Weights of a small encoder-decoder audio transcriber.
Model: encoder num experts 16, encoder layers 12, decoder width 192, decoder activation gelu.
Training: soap at rate 0.0036, 5900 steps, batches of 64.
Rows from block 2 of the audio encoder of a small encoder-decoder audio transcriber, named by matrix and row number. Rows with one number belong to one neuron. Each number is 128 + 24 x the weight over its row's rms, rounded and kept within 0 to 255. All counts start at 0.
After each neuron's rows are labels from the 100 clips, of 14976, where the neuron reaches its highest value: "lies over" is the class under the peak. Only what is clearly more common there than usual is listed. The data: babble in 24 made-up languages, each with its own sounds, syllables and stress or tones, from a formant synthesiser.
# fc1: MLP up (encoder.blocks.2.mlp.fc1.weight, 1152x192), inputs 96-191
# fc2: MLP down (encoder.blocks.2.mlp.fc2.weight, 192x1152, transposed), outputs 96-191

fc1.724 [159 107 110 133 121 154 160 109 140 125 137 127  97 157 143 130 139 129 132  89  74 117 163 137 126  40 138 137 123 144 175 137 116 132 128 170 135 109 138  96 112 163 105 130 114 132 163 149 142 142 146 101 158 102 136 146 154 125 113 132 131 179 139 128 135 139 126 112 125 115 113 109 126 109  81 129 125  90 133 215 132 110  59 112  94 115 110 113 137  76 130 120 146 133 138 108]
fc2.724 [151 132 147 135 143 133 130 123 141 107 116 112 135 173 114 148  77 140 102 142  63 141 121 130 120 126 129 144 125  66  97 103 154 116 135 124 114 122  89 123 139 122 120 119  87 125 129 116 144 128 128 138 135 169 141 111 133 133 114 130 150 161 127 117 143  93  94 136 135  97 143 128 141 156 131  98 138 119 138 124 166 115  93 116 154 107 137 125  99 131 112 140 124 130 139 149]
lies over: silence

fc1.708 [149 140 144 145 140  81 155  77 160 178 103 145 126 183 150 155 115 128 147 145 103 173 142 142 141 101 105  73  88 115 113 139 141 146 106 195 124 109 116 125 125 127 111 130 151 125 178 146  99 118 120 135 128 155 112 138 134 131 145 127 117 128 128 127 116 104 125 150 117 134 226 120  92 132 119 116 113 122  72 119 104 109  93 137 105 126 105 125 122 165 140 151 114 137 129 162]
fc2.708 [134 109 143 146 139 122 135 166 173  82 143  99 128  89 151 125 126 103 129 103 186 138 143 129  92 135  95 111  78 154 140 145 152 134 114 118 146 120 124 144  90 148 114 108 131 140 100 125 141 117 107 171 147 168  88 147 166 130  95 112 147 107 119 162 140 123 164 113 111 107 206 126 159 133 140 126 116 144  73 150 167 147 109  86 130 161 128 142 117 136 112 127 111  88 112 131]
lies over: /ts/

fc1.39 [133  81 104 155 150 137 124 103 123 115 121 137 137 148 120 156 141 128 162 144 106 157 151 140 158  68 158 134 111 104 162 122 122  80 211 139 159 162  88 125 124 117 122  85 110 105 146 106 146 109 128 133 137 135 111 139 125 123 172 123  97 124 104 126  98 117 118 106 124 111 130  93 165 145 128 165 129 107 114 136 126 113  90 150 128 167  99 131 101 149 141 119 130 176 138 230]
fc2.39 [119 122 107 140 148  73 154 202  94 116 125 113 127 115 145 116 109 140 139 135 120 123 194 152 149 149 144 144  98 132 159  92 127 142 145 144 111 120 113 136 133 126  78 104 145 138 136 124 106 113 124 128 120 107 155 123 115 135 113 130 174 116 139  96 131 123 150 112 127 166 131 150 103 112 137 202 121 122  93 115 171 111 132 110  91 141 140 119  93 148 124 162 125 151  99 145]
lies over: /tʃ/; /ʃ/

fc1.391 [111 111  96 169 133 111 129 102 139 133 132 165 140 109 126 125 138  82  92  68 113 143 134 138 108  83 111  75 117 127 117 170  65 168 108 116 133 105  99 130 123 117 151  89 167 124 139 134 118 115 145 124 157 150 117 108 106 117 102 134 141 138 140  86 128 118  77 128 136 133 133 151  69 130  92 101 175 155 137 134 204  82 112 164 116 105 130 141 125 125 110 137 137 119  97 120]
fc2.391 [131 121  70 100 127 149  91 128 144  82 152 139 138 138 128 158 148 125 137 161 214 124 121 113 132 123 148 129 108 121 117 146 150 174 166 181 136 142 141 120 133 146 142  83 181 124 120 111 143 140 137 115 140 109  99  91 136  73 142 225 145 113 135 147 134 137 175 119 115 131 162 124 140 106 126 115 144  91  96 112  75 177 120 134 141 141  85  92 141 103 106 129 150 120 155 101]
lies over: silence

fc1.750 [105 117 104 143 130  92 122  79 131 141 132 170  89 149 193 126 163 111 148 110 127 128 137 155 126 126 131 131 142 138  94 119 123 113  88 126 172  87  97  71 114 120 173 119 112  96 119  92 131 126 117 156 151 162 163 127 115 131 137 135 138 125 100 135 125 153 160 125 114  80 155 156 135 112  84 129 102 138 125 112 160 130 130 130 140  99 118 134 151 131 109 122 119  87 155 103]
fc2.750 [112 140 144 151  71 132 134 127 136 134 114 127 129 127 116 146 112  71 131 141 184 150 143 130 116 124 133 122 102 128 126 110 117 139 149 152  95  59 124 138 135 156  65 135 123 181  93 142 131 115 136  86 161 115  97 110 109  91 127 129 142  95 115 124 117 112 129 130 154 148 157 125 106 162 117 148 149 111 144 100 118 143 107 150 200  71 104 116 118 134 115 105 162 106 110  94]
lies over: /tʃ/

fc1.115 [ 94 143 147 120 112 134  62  64 116 152 119 125 107 158 115 155 149 102 128 120  77 137 117 175  97  76 132 151 130 137 138 130 139 121 145 152 111  87 131 109 123 101 120 136  74  58 130  94 104 132 141 144 150 120 126 138 128 106 126 155 121 129 128 124 121 150 126 154 140 110 194 105 142 168 130 120 166  83  71 122 177 127 144 127  92 127 130 120 169  59 123 143 116 112 156 109]
fc2.115 [134 143 115 119 122 139 112 114 154 140 144 149 125 118 119 124 150 133 125 105 103 127  94 120 126 148 136 150  92 153  87 114 148 146 126 117 134 123 127 123 132 122 129 150  74  23 144 128 119 159 120 146 133 102 119 112  98 142 123  94 151 134 124 131 103 112 149 132 145 129 107 128 118 122 133 110  96 123  88 158 134 113  96 139  81 124 121 113 160 133 116 126 122  96  95 111]
lies over: /f/

fc1.51 [118 127 130 144 170 121 110  54 102 167 120 163 131 158 148 139 156 111 128 144 123 106 114 149 121 114  92 138 142 120  96 128 105 130 115 136 130  95 120  96 136  93 129  94 122 118 177 103 135 105 163 119  88 150  94 130 110 157 156 119 115 101 150 102 139 141 138  87 107  79 118 119 120 128 140 122 111  90  98 133 113 119 144 152 103 123 160 135 120  89 111 120 134 162 137 128]
fc2.51 [121  98 153  97  95 139  80 122 119 145 124 127 136 113 118 146 141 136 100 110  91 141 129 138 125 118 132 133 152 125 134 142 127 153 122 135 140  92 119  92 128 110 122 118 101 115 104 136 112 104 139 145 138 141 102 154 118 126 123 161 143 129 153 131 101 120  38 149 130 127 104 121 133 142 128 122 147  93 121 193 152 129 155 116 158  91 103  98 143 103 124 175 148 109 156 111]
lies over: /ǃ/; /k/

fc1.557 [145 138 127 118 151 137 143  96 127 105 129 124 148 128 133 113 133 126 152  95 154 146 132 101 167 135 127  92 127 167 150 160 131 127 107 117 101 120 125 111 173 134  96 109 153 113 126 136  90 116 126 134  97 132 111 148 154 123 138 199 113 149 137  99 128 131 116 128 119 119 130 132 165  71 102 113 160 135 131 145 124 103 146 139  91 137 120 130 155  92 120 104 107 116 151 129]
fc2.557 [122 121 133 161 171 120 157 149 144 112 127 136 148 112 137 132 121 115 106 138 124 116 156 138  88 106 144 117 166 144 104 127 120  83 135 135 135 134 117 100 125 136 172 147  91 150  89 154 116 127 109 172 124 115  85 161 132 174 134 175  85 110 122 134 144  84 163 112 129 117 146 154 119  92 120 142 125  92 153 126 180  86 112  84 103 117 114 131 148 125 120 158 109  87 166 142]
lies over: /x/

fc1.146 [117 121 117 144 146 119 101 140 132 113  90 155 142 136 104 149  90 141 177 137 126 106  90 135 142  83 100  74 163 146 133 164 116 174 114 121 109 172 110 140 126 128 153 121  89 146 127 179 112 127 166 150 114 119 106 161 148 119 120 141 145 101 132 134 124 126 109  89 138 167 125 136 151  96 110  94 105 108 137 171 147  88 126 117  89 152 119 128 147 156 140 106 160 150 115  99]
fc2.146 [135 137 151  99 120 125 125 157 174 117  88 155 135 158 108 139 170 133 104 130  71 149 139 127 149 120  95 144  91 135 148 114 132 153 146 100 119 124 154 113 113  89 147 123 124 153 132 171 126 140 144 106 134 145  40 148 157 110 135 106 123 103 111 109 123  95 165 128 114 159 105 104  88 164 108 124 115 126 154 152 180 128  87 131 136 164 125 131 138 158 153 137 137 146 124 100]
lies over: /x/

fc1.606 [102 120 159 127 122 100  90 111 101 133 103 142 102 173 178 125 160 140 125 132  96 108 125 128 146 106  87 122 127  96 118  82 121 125 133 127 111  89 164 133 100  78 158  97 160 184 152 117 116 105 134 109  90 136 117 136  98 158 122 115 146 124 127 104 122 108 152  73 119  94 175 103 158 106 126 126 136  80  95 129 117 128 104 150 130  98 112 128 113 113  80 128 154 156 144 137]
fc2.606 [135  93 132 121 158 146  82 133 122 156 147 159 102 133 109 101 135 152 144 138  80  98 123 108 143  86 154 117 181 151 126 129 115 116 133 109 144 110 109 149  78 115 167 107 107 143 102 150 111 117 142 111 148  93  99 145 130 121 143 163 172 130 119 103 109 140  95 139 136 146 140 134 119 129 112 101 146 163 100 106 142 160 154 138 191 141 170  81 142 134 136 133 114 103 158  95]
lies over: /tʃ/

fc1.637 [128 121 112 128 127 127 156 110 129 134 151 130 116 126 184 100 152 163 137 124 152  96 153 143 140 127 133 130 114 134 131  87 105 137 127 130 138 126 106 110 143 148 154 108 126 142 210  99 120 110 114 136 161  95 100 120 107 129 133 163 115 155 145  90 115 135 145  81 121  88 159  86 138  98 123 118 155 142 167 117 132 101 127 116 111 114 129 126 111 122 156 153 103 129 109 197]
fc2.637 [130 131 136 153 143 110 159 132 116 100 141 105  99 145 152  99  60  90 148 117 106 151 130 151 154 130 150 112 101 151 118 113 128 106 122 117 114  85 102 140 162 183 104 133  78 139 151  99 103 113 102 145 118  91 131 103 187 146 108 117 114 151 140 104 103 117 160 133 125 149 124 118 129 140 137 100 132 131 131 118 170 115 154 129 150 107 129 122 122 120 130 172 168 114 114 101]
lies over: /tʃ/; /ʃ/

fc1.731 [112 105 122 141 177 120 233 127 107 149 129 128 124 123 145 129 178  82 124 134 126 137 142 147 119 102 122 124 156 133 146 138  86 147 128 158 140 101 117 111 152 118 105  99 111 171 155  58 143 139 136 136 134 160 108 141 116 132 100 105 110 129 133 113 132 106 122 125  94 109 169 136 100 150 107 116 160 115 148 118 109 101  80 113 100  86 151 124 101 115 127 132 127 122 107 101]
fc2.731 [111 152 108 137 124 148  74 136 121 149 157 110 148 111 140 142 135 128 155 141 156 123 138 130 120 104 147 134 108 151  75 140 139 133 176 100 130 133 109 141 149 113 118 124 142 130 126 166 155 138 129  77 135 123  71 109 152 112 131 164  76 127  92 132 104 122 137 132 139 131 117 125 130 126 144 129 153 130 141 152 199 173 158  98 143 125  79 122 122 100 117 135 147 151 130 141]
lies over: /k/

fc1.405 [149 148 117 148 110 115  92 132 110 157 137 145 120 149  91 126 126 123 122 137  84 106 118  88 163  75 113 113 108 142 130  95 100  92 112 146 120 113 133 125 113 108 136 129 181 167 127 118  79 139 144 125 148 141 178 167 142 104  98 117 140 143 106  73 162 128 115 135 117 138  96 113 129  87 124 118 186 125 123 144 175 127 126 160  76 117 126 151 148 117 137 127 165 174 134  57]
fc2.405 [138 154  96 114 158 126 141  94  94 146 127 125 141 116 116 117 120 108 117 116 184 114 138 110 147 103 190 122 116 132 114 131 158 127 106 158 159 112  82 122 154 154 108 127 197 134 130 121 130 129 161 106  88 122  71 142 127 128 117 108 120 164 144 148 132 124 151 137 133 131 145 112 146 175 147 127 157 137 101 128 103 115 145 116 106 110 127 129 149 101 126 127 138 135 122 141]
lies over: silence

fc1.427 [113 130 102  94 110 154 125 112 142 135 120 126 124 113 166 122 159 159 103 134 141 139 136 146 112 154 108 134 119 136 105 137 116 116 100 140 151  89 118 124 149 120 200 126 124 102 151 119 125 116 130 135 105 119 123 157 106 126 135 139 151 115 109 143 126 139 126  83 154 128 129 135 110  99 108 126 130 150  95 112 126 110 105 121 117 112 137 129 153 159 133 118 145 126 107 144]
fc2.427 [125 105 160  98  87 129 140 159 166  92 104 145 152 143 144 144 119 128 114 137 154 128 167 128 121 126 134 148  76 123 155  99 125 136 142 136  98  84 106 109 154 159  80 134 150 147  94  86  82 125 116 114 124 107  65 122 129 176 109 186 135 158  99 103 144 110  80 138 137 155 111 115 120 112 112 103 132 108 170 139 148  91 125 159 181 130 175 118 130 147  82 135 166 116 141  68]
lies over: /ʃ/

fc1.88 [124 125 113 155 124 127 148  98 104 133 156 141 132 149 145 152 153 117 133  80 149 126 111 139 143 108  98 140 110 117 125 118 110 145  98 172 109 107  91 122 132 109 150  91 103 140 149 105 139 115 131 138 139 109 136 137 135 165 186 167 101 151 132 163 142 143 147  98 108 125  69 111 152 105 126 127 111 140 162 105 103 112 113 122  98 139 150 128 101 136 146 140 151 129 134 101]
fc2.88 [123 118 169 111 151 133 173 144 143 110 113 149 126 122 123 158  87  63 132 118 123 132 115 150 129 157 118 181 151 133 134 151 141 113 140 113 164 110  93  59  99 116  80 144 124 131 139 145 107 126 131 117 123 150 128  89 110 110 130 155 158  95 119 131 145 117 129 131 144 139 120 115 148 144 140 108 131 129 139 180 156 165 155 149 144  98 135 106 100 100 148 109 136 126 160  62]
lies over: /tʃ/

fc1.562 [ 99 106 104 153 123 112 137 109 124 122  94 168 142 111 172 124 142 105  84 118 128 119 126 124 125  86 120 102  91 162  97 165 128 128  97 119 134 103 120 152 118 133 130 148 111 124 124 141 121 109 152 107 127 153 137  96  98 121  96  82 129 115 122  69 113 143 134 125 108 132 126 142  94 125  62  85  94 133 213 111 192 103 124 175 106 121 136 147 132 107  84 181 141 137 115 110]
fc2.562 [151 112  91 116  84 130 164 121 129 119 143 153 141 117 100 133 135 130  90 125 163 132 166 139 132 123 142 137 119 162 126 120 133 146 132 141 141 166 139 103 114 135 109 118 150  89 171 137 136 125 124 108 104 126  47 112 174 100 129 169 142 122 125 116 132 162 207 136 101 124 137 149 133  64 138 146 132 105  94 144 113 127 104  99 138 138 107 172 153 137 150 123 152 111 129 138]
lies over: silence

fc1.449 [116 114 116 154 130 111 171 135 154 110 139 158 160 120 165 153 121 147 128 125  98 131 153 126 147  89 118  98 119  78 150 127 139  97 125  63 120 164 134 118 143 114 117 127 125 119 115 143 146 173 150 120 145 130 156 149 130 111 113 137 108 146 166 107 142 161 127  64 160 185 100 125 137 145 126 125 100 143 158 106 150 140 173 104 147 125  98 177 144 154 123 119 154 138 135 168]
fc2.449 [120 184 110 122 118 105 165 123 134 142 155 132 112 117  91 132 131 150 142 120 173 143 176 139 144 124 104 120 124 126 122 107 119 103 119  77 100 138 145 120 129 119 134 150 147 172 116 130 133  77 141  82 130 118  93 151 109 132  92  85 119 139 171 100 114 104 154 104 148 125 129 153 138 111 122 125  89 109 101 126 138 152  93 120 123  92  94 121 144 173 100  74 130 132  92 165]
lies over: /tʃ/

fc1.121 [131 139 137 181 118 128 170  90 100 106 104 131 141 103 115 131 154 124 155  92 120 151  95 111 166 124 132 124 150 103 115  93 114 101 138 156 133 112 145 132 113  94 114 163 140 103 175 166  97 145 139 148 113 169 109 116 140 111 108 133 114 117 149 133 154 154 141 104 116 147 128 147 126 121 148 132 112 102 182  85 152 126 132 123 111 127 121 153 159 129 125 141 126  98 151 131]
fc2.121 [121 117 120 165 138 168 134 142 119 114 129 116 115 171 119 124 138 134 146 108 132 148  97  91 132  95 159 123  95 132  95 124 132 143 108 141 149 124 145 128 151 129  79  80 174 119 139 155 159 114 147  91 106 151  79 106  58 133 159 146 161 100  96 127 134 136 182 137 116 131 160 119 138 153 135 145 151 131 138 148 152 120  92 146 155 150  98 121 138  77 166 121 122 144 140 118]
lies over: silence

fc1.52 [136 111 110 167 128 105 124  89 118 161 138 169 120 140 147 123 141  71 152 124 136 112 101 122 155 118 136 129 124 130 100 126  97 120 136 127  90 118 154 141 153 149 160 104 127  61 151 112 120  82 177 109 138 143  96 157 100 156 155 102 105 138 163 105 137 144 110  93  97 109 109 117 109 159 136 120 160 155 176 116  66  91 140 139 107 144 142 145 126 112 123 152 139 141 136 137]
fc2.52 [121 157  97 125 106  98 115 111 120 126 137 144 156 129 142 130 147  99 150 144 132 140  88 166 129 142 128 131 115 144  95 156 169 122 118 163 120  99 129  86 132 118 148 152  62 110 143 155 105 126 122 110 120 116  88 141 149 148 132 124 111 133 142 122  91 142  51 138 150 126 125 120 143 110 115 108 125 122 172 182 136 138 118 102 191 116 148 133 117 116  76 118  95  93 137 109]
lies over: /aʊ/

fc1.469 [128 105 129 147 130 149 150 133 116 157 102 155 120 122 161  86 142  95 112 110 139 184 163 117 121 130 106 114 138 143  96 152 116  94 118 120 127 125 203 123 128  99 156 114 130 129 119 138 111 107 112 123  99 112 134 112 139 154 155 108 140  79 127  84 161 115 119 118 128 117 153 197  83 133  81 132 162 140 228 117 205 112 144 169 122 106 138 122 113 136 146 132 141 137 119 149]
fc2.469 [138 125  84 130 151 125  80 105  92 133 118 168 152 151 105 114 161 165  96 151 128 131 120 135 145 143 158 173 144 128 161 103 154 119 113 137 144 138 125 127 121 155 145 116 105 132 168 116 118 124 146 142 152 104 102 105 122  86 148 123 176 142 143  93 139  94 183 152  98 122 111 141 125 125 134 121 104 149  43 170 120 141  72 105 166 122 120 131 150 100 157 122 140 120 157 130]
lies over: /ɑ̃/; /aʊ/

fc1.43 [116  99 124 118 130 138 163 107 189 133 136 124 142 117 130 133 133 137 117 146 120 106 131 146 132 107 120 144  89 140 152  87 150 105 162 104 120 100 169 152 100  99 112 177 159  92 127 124 141 115 104 121 104 181 139 143 112  75 136 146 130  93 170  73 104 140 150 101 128 151 145 128 131 109 122 106 112 128  92 114 132  85 142 152 124  89 140 120 160  96 131  85 109 121 153 115]
fc2.43 [122 158 157 116 184  91 165  92 135 133 131  93 163  92 123  83 141 179 125 150 110  90 125 140 111 116 135 121 130 111 111 155 149 125 174 101 126 118 119 137 144 113 114 101 104 122 129 122 130 114 118 122 112 130 164 165 107 128 135 111 133 147 129 174 136 101  98 162 119 129 164 125 130 133 137 161 121 138 149 110 130 155 107 125  98 146 161 116 146 147 101  89 134 154 164 162]
lies over: /k/

fc1.586 [155  96 119 160 122 136 176 104 125 129 150 145 129 158 166 131 150 197 142  96 164 137 133 124 130 139 119 104 128 143 131  92 140  90 151 124 183 116 139  94 112 132 160  93 139 122 129 125 148 110 130 111 147 103 102 158 124 129 131 145 133 117 120 106 128 119 140 110 104  89 128 129 145  93 104 130 125 157 122 121 185  87 127 162 100 100 139 161 119 115 124 139 128  92 119 178]
fc2.586 [131 153 150 146 117 135 162 172 104 116 153 113 102 122 140 127  84 101 146 115 149 124 117 123 119 122 131 149 123 162 158 111  94  92 117 149  94 101 116 121 168 151  74 109  84 169 122 128 164 128 135 159 115  96 162 123 166 127 137  98 127 127 137 106 126  81 157 116 132 111 152 116  86 102 121 166 122 104 112 141 133 136  64 154 121 152  72 135 133 149 156 132 131 127 135 139]
lies over: /tʃ/; /ʃ/

fc1.278 [113 157 103 132 122 132 140 114 121 139 158 150  92 123  67 116 125 149 106 134 142 129 103  87 155 114 184 126 135 112 147 158  95 109 158 140 115 163 131 155 119  98 155 164 137 147  86 113 122 149 131 147 121 145 137 108 106 136 122 101 110 133  99  99 169 143 155 103 127 141 130 117 145 132 131 144  79 106 160 122 142 165 118  97 149 161 156 140  80 139 127 132 133 119 140 112]
fc2.278 [144 143 176 113 118  90 109 156 123 140 140 160 121  96  97 100 129 145  87 127 147 150 125  92 167 151 128 136  91 168 111 151 131 128 128 143 137  86 131 128 140 154 105 191 140 154 114 108 112 125 108 107 104 101  38  95 109 110 143 169 117 147 132  96 144  86  96 139 103 136 121 107 101 174 124 124 148  92 164 111 164 148 132 137 136 121  95 131 169 130 106 132 105 102 147 116]
lies over: /aʊ/

fc1.367 [128  84 134 139 156 112 141  83 114 132 135 147 123 189 115 124 154  86 110 118 140 124 104 145 138 118 105 160 112 113 110 133 111 128  99 126 129 110 130 119  92  92 139  76 124 115 255 114  86 103 147 139 116 145 118 143 139 160 143 130 128 122 133  80 117 145 133 115 145 127 135 134 125 181 141 122 148 134 119 135 130 100 146 130  97 118 150 147 106 118 131 153 135 150 134 122]
fc2.367 [118 161 234 107  92 130 113  83 130 146 149 139 124 109 109 149 144 151 140 125 125 144  71 145 133 124 120 118 159 135 118 115 130 137 108 118 138 158 164  73 154  92 134 108  99 102  78 107  87 124 145 103 120 186  92 122 155 122 134 128 164 138 124 123 124 135  46 120 158 160 142 136 121 120 143 133 151 144 143 164  87 163 159 109 111 135 148 132 120 115 101 139 138 122 133 181]
lies over: /k/

fc1.531 [125 138 123 174 133 136 128 170 145 145 107 156  93 169 115 151 156 148 163 124  88 117 124 135 120  63 112 119 117 155 160 124 121 157 140 124 143 133 122 127  93 132 121 160 120 142 160 135 102 148 186 146 156 155 123 124 145 112  85  93 139 178 157 105 148 140 142 127 122 121 190 135 149  85 113 103 128  77 157 163 126 112  83 136 121  82 140 156 161 125 129 126 116 127 130 105]
fc2.531 [121 125 144 130 103 103 138 124 162 128 127 160 123 147 158 143 106 155 116 120 130 143 131 113 125 136 114 130 103 117 111 100 138 137  79 140 125 143 108 135 110 142 118 150 120 126  88 138 126 130 119 135 145  94 125 125 135 135 150 129 124 113 144 119 107 116 101 112 133 143 113 135 134 118 106 102 133 159 128 120 152 108 128 134 100 137 160 153 110 121 102 116 111 172 143 129]
lies over: silence

fc1.479 [110 131 146 157 140 139 111  91 146 133  91 165 130 113 149 135  96 148 106 151 113 118 161 128 112 122 119 128 101 137 115 160  96 118 103 129 149 127 131 106  87 165 132 113 137 141 115 154 112 128 150 122 116 122 158 147 161 143  89 153 144 140 150  65 109  81 101 141 114  86 169 112 106 129 138 100 112  77  50 140 173 134 104  76  99  94  89 123  97  98 119 149 129 159 162 105]
fc2.479 [100  86 134 120 148 162 132 146  86 116 157 149 111 153 145 118 120  97 148  73 120 142 113 109 156  78 140 136 139 136 165 126 132 104 109 123 180 141 132 136 130 152  96 153  79 157 109 123 182 132 121 116 110 124 117 124 170 163 154 163 117 138 126 132 126 117 155 134 148 168 177 139 120 110 127 121 146 124  89 101  96 168 121 143 215 145 139 121 118 106 105 117 103 144 109 148]
lies over: silence

fc1.685 [129 113 135 123 116 154 153 129 124 141 106 129 115 132 130  94 153 137 141 105 103 105 116 143 161 146 136 116 135 132  85  80 108 116 120 171 106 101 101 112 116 117 114  59 132 112 146  69 160 128 137 124 132 144 116 122 120 159 158 135  93  95 116  84 152 117 137 129 112  94 174  92 133 138 115 105 135 115 144 145  88  81 102 148 126  77 137 114  84 133  95 126 130 148 118 168]
fc2.685 [115 136  93 119 128  98 100 156 143 152 144 119 147 148 111 122  97 146 111 130  92 144 142 129 126 113 141 141  91 120 120 150 162 124 139 115 151 110 100 128 137 159 151 137 101 123 124 128 143 105 118 112 152 121  71  99  96 154 125 110 151 104 129 128 148 133  82 141 122 104 125 126 138 110 115  72 137 120 181 173 118  98 164 123 190 105 149 139 138 126  81 144 112 111 159 127]
lies over: /k/; /k˭/

fc1.371 [121 113 125 106  97 161 129 100 180 145  61 160 144 109 115 143 130 105 147 107 116 111 138 140 176 101 118 126 137 128 107 132 100 136 153 172 129 104 112 115 102 147 130  94 122  85 135 151 105 127 144 129 124 121 141 125 121 135 109 160 157 129 119  96 170 150 146 127  88 141 157  99 121 127 106 101 112 125  90 158 155 137 114 101 109 109 128 119 142 101 145 124 142 156  77  98]
fc2.371 [ 96 103  72 158 170 133 159 152 119  91 125 136 145 116 142 105 100 127 148 110 120 160 180 109 129 110 111 129 149 122 165 111 132  99 119 109 177 154 120  99 132 102 124 111 120 165 130 124 128 126 133 172 138 147 121 143 124  79  88  90 128 128 107 106 132 155 146 134 126 126 203 122 132 165 126 147 129 160 168 111 101 123 111 140 130 140 160 128  85 133 154 132 135 127 122 130]
lies over: /ts/

fc1.45 [ 76 135  96 151 145 109 101 111 145 114 182 141 130  76 156 150 153 129 143 118 102 158 133 168 142 101 109 107  98 133 126 132 178 143 107 124 126 145 111  99 138 123 154 170 146 113 142 128 130 115 132 145 152 142 137 152 141 138 150 132 101 161 156  92 123 116 161 129 112 121 148 118 190 116 100 108 121  91 141 124  99 105 120 161 125  99 126 136 124 151 110 154 172 138 116 120]
fc2.45 [136 160 176 112 127 111 100  94 161 120 129 124 156 103 121 117 135 120 155  89 199  95 126  99 110 101 104 127 136 117  96 126 141 102 100 154 138 125 147 142 131 116 147 141 144 139 104 176 166 123 127 135 156 178 113 140 120 100 134 101 135 154 155 120 119 135 159 120 165 106 116 128 149 147 131 114 138 170 132 153 141 137 130 128 152 121 144 112 112 157 119 154 105 198 135 142]
lies over: /ts/

fc1.652 [132 108 109 155 137 105 134 111 125 150 142 123 115 165 148 109 152 120 110  86 115 181 187 145 126 149 115 119 127 116 143 105 150  76 124 112 141 114 148 107  98 120  92 144 118  97 148 115 115 115  97 119 210 154 104 133 124 126 146 149 153 122 123 163 133 138 106 129 101 145 131 148 137 108 146 170 124 113 104 122  80 108 129 115 108 128 133 133 146 117 122 141 111 141 112 147]
fc2.652 [143 104 127 156 122 120 136 195 105 150 128 102 104 134 136 154 184 131 144 132 114 135 117 141 128 151 128 122  90 101 114 119 154 134 110 173 163 136 150 112 130 114 165 112 157 165 127 113 122 139 121 161 136 148 114 105  60  71 132 128 108 111 124  84 160 124 141 103 150 156 142 130 117 146 113 120 110 101 119 136  95 133 118 140  82 116 134 124 161 124  74 100 129 120 106 137]
lies over: /aʊ/; /a/

fc1.338 [ 87 145 135 123 121 142  67  72 116 155 108 130  85 138 117 149 163 102 123 121  86 116 137 154 106  76 118 146 134 145 130 135 130 129 138 161 119 103 132 110 120 129 117 141  82  72 138  81 100 142 149 128 139 122 115 144 127 122 118 151 123 138 123 122 126 138 124 162 142 134 194  64 146 156 135 123 173  90  69 144 157 134 113 127 107 108 129 110 169  72 121 133 121 104 156  92]
fc2.338 [135 140 104 140 118 153 147 131 147 133 137 162 112 149 129 115 163 144 127  94 119 132 136 123 100 152 119 112  89 131 103 103 156 128 111 116 127 128 110 109 121 141 126 175  96  74 135 117 141 151 102 119 147 120 110 102  99 132 102  79 157 172 124 109 106  87 113 121 116 120  95 102 132 115 126  95 120 104  98 151 158 101 102 143 144 108 130  94 184 140  99 121 113 115  92 121]
lies over: /f/

fc1.687 [150  84 140 127 137 126  99  73 124 143 107 144 115 108 137 115 169 133 136 116 118  79 117 134 167 149 155 156 113 132  80  79 110 121 142 153  93  73 124 151 130 116 140  71 149 160 130  82 144 109 149 128 138 125 105 134 136 146 126 128 111 112  90  97 153 100 146 111 130 101 169  81 126 164 121 106 125  98 126 126  76  77 125 126 117  61 125 104  99 135 109 135 145 158 151 167]
fc2.687 [127 115 105 143  87 100  92  99 138 133 154 143 124 130 111 132 148 148 122 162  85 110 137 116 144 105 110 125 130 115  88 127 149 126 124  97 130 123 114  99 136 112 188 150 108 149 105 166 121 106 142 117 145 160 106  97  97 163 150 132 129 155 121 137 137 158 103 131 108 102 132 110 130 108 120  97 153 154 134 171 116 137 158 144 163 122 136 103 135 114 120 155 114 117 133 140]
lies over: /ʃ/; /ç/